A small image classifier, trained from scratch.
Data: trained on numbers of one to four digits printed on busy colour backdrops, 73750 training examples.
Rows from block 5 of a small image classifier, named by matrix and row number. Rows with one number within an expert belong to one neuron, the router's apart. Each number is 128 + 32 x the weight over its row's rms, rounded and kept within 0 to 255. All counts start at 0. Numbers have three digits each. After the name is the row's rms in percent of the matrix's.
Before each expert's rows are labels from the 100 images, of 14976, where the router gives the expert most weight on average: "colour at peak" is the nearest of a few named colours to the mean colour under the peak; "top examples" is what is common among them. Only what is clearly more common there than usual is listed. The data: numbers of one to four digits printed on busy colour backdrops.
# router: router (model.blocks.5.mlp.router.weight, 16x192, trained with AdamW), inputs 64-127
# gate: expert gate (model.blocks.5.mlp.gate, 16x96x192), inputs 64-127
# up: expert up (model.blocks.5.mlp.up, 16x96x192), inputs 64-127
# down: expert down (model.blocks.5.mlp.down, 16x192x96, transposed), outputs 64-127

# expert 10
colour at peak: black
top examples: the digit 4; first digit: 4; length: one; last digit: 4
router.10 114:103127098109182128101130199108116097132121167153103172117167183138106101103056146186146097153087189123150133137135129165072122120122143132081077154186064108128118147101136170078094155164150081
gate.8 127:164181155111179134126109157114122168163191122141114099141114188102189133105158175137166075141125108162141116111093117121102123114086126142085121147179111083162172080165130074059167133160089085
up.8 131:130093116131069125171143085128126098112058137089132155123125050129100114137095105098095177130135148078119149135169129105155147147185161099198129111093107204127072161104093148163092132111167200
down.8 129:160132165094114139142107119162202155131120147154125089079178105073084155086173116119102066108119093006100148135119078149158122110162089101129126161179162098122082162187093163156140182114116116

# expert 9
colour at peak: black
top examples: first digit: 3
router.9 090:144101119112090143130110178127165171150117129110088141110132123103122169142130111091159105180142122155146117191155073169061123059103018114184090070087111155157121106092097136141082175143095126
gate.0 109:124088122101191150159134162138145139143156096124083087215100212127093193073122125159100117122104110139071150140127100098172116103115145117157089120107165126150093095116117127133086136111072090
up.0 109:116134100162085146103135177075206069127142123159094174177130127146138157133158204078125112095166155111106146178151147138166150116085089154135128083126159126134108115109197115115168077161093106
down.0 103:137098081142093075127117117145095169121131134156064174127110155121126142124155132183109123177148198080094146117101123163099129179142155083104107130148168117148095165158093146098149122137072118

# expert 15
colour at peak: brown
top examples: length: four; the digit 4; white ink
router.15 102:155133165111158141175112109139210122164131121099088141113190157120129142177133113134123151137139150089114079117159140132114132112129112118136083135098171083137064139141144099139156123130185105
gate.0 083:101173097121160147050203194211149160129117154125116122145103085097146144072130118175119112164114187166173099069121136127172223146162157163109131137071074160127147151119147121067147191130131150
up.0 080:157113137070132071046130134170133165093145136114133156124090166204168141176089106088132125114190158145109107099156105104141148151084128139121153083138121074149117205168098111162151144134138145
down.0 094:168127154199135127158150165139129060092158148150153121142136134185108149113154134198144108083137114152102144080124127078080164135085148124099154165117114148126139078173134144117101105134186076

# expert 1
colour at peak: black
top examples: the digit 2; first digit: 2
router.1 102:169132117130119122133116100165152092120149120187094093162135108080093156144135134105169124091112152138108172186162150160098135142115106113076122121094113123118153105085136159117145173146195089
gate.0 107:078116171058098140109167088107134137178155182187134116143125060113141148101116143088072150132114097066180071137177088155121113142133153153144178167110108161131181175149171146153109134071139166
up.0 108:103089101057104138121152082075116119127181182174115112079157061151139163131121144117095153128153129122137122104191132142116101140097120092156156149123177120144164160150125090042133094114144135
down.0 110:098141117103121133103100166129181116130178135119199142083125142152104153082164102155152025100160119131062084131155185139143145100129127171119137183109171136115099119090113159121134112100144120

# expert 12
colour at peak: brown
top examples: the digit 3; first digit: 3
router.12 101:134164091169120099161146176130063126136109203184162117170148136102096085133145160154181112117146162122110172157186148129077097102108073081105119129103095128092178170085131143139091093165127113
gate.0 097:111122123140130112135136104100125146139131120181087172162147123139139170103105197117157131164156134179151189127115155163143108105139127122173097179151165119155152165137140099133141146122110162
up.0 097:188076136113123069078177114146150144125076144152107194113135108174136104155169030119101113083090147155079075061114107145123176114120127128106117117106058101150165139109155088153131098163134147
down.0 098:061132099135164108084146088125166134107142131128166150099094135122164183110165147093125105181182143132127116190154074106142116132156100109133107207117222179117173131142085150106092182145159088

# expert 6
colour at peak: black
top examples: length: four; the digit 8; pink ink; first digit: 8
router.6 103:146099154149107158126118134117094171094114125128089151070033064145099087098172178161124146130126110113079108145149111143183133117096048118113124129149137167091172143158157115149144135181121166
gate.8 101:118161179089099185075169125094124096163176134104159130087070069127108126079132131086141161158112119156171127150104131181139094137116166178119110151151106153073166105115124184164095142132138179
up.8 102:132083069124141095195080081187113167114088122118118106159170155107119140129085119114125098138151144127095142143151136087147162085121124092130175123118100119152083149159142092103167134153106070
down.8 104:166126124124159171111142145171129152106176118129158141107109151107112083083149162147082148142133160168120119135128079176141105149125109073125146115116180168138085098118095197102135133197131131

# expert 4
colour at peak: black
top examples: the digit 0; first digit: 0
router.4 089:089084108186140087109157089093139147120143103124145113114122153121148108164094090103127090134093112118158085149142089085160116145131129101125187158121169175098139064102101147124194103154104116
gate.0 108:125143088140104160120182107097153195091132175137097069152095124126101137131095102186139114110162185111081156085131078180207126117088127088170156107132081152156146123134177109117166141112078107
up.0 109:177114092103138133120143195118099137081163139193149127099169153132136124128124164099132142165129116139088089131099174112124131132128151135088140083153166116119158143082092150171041109120169144
down.0 106:155132133148164097094080115103079111117124110119146151145142139171126157093111125116097102162154092121141150153158135141102149096134088125114134121098124142095056128160133149095121152145115091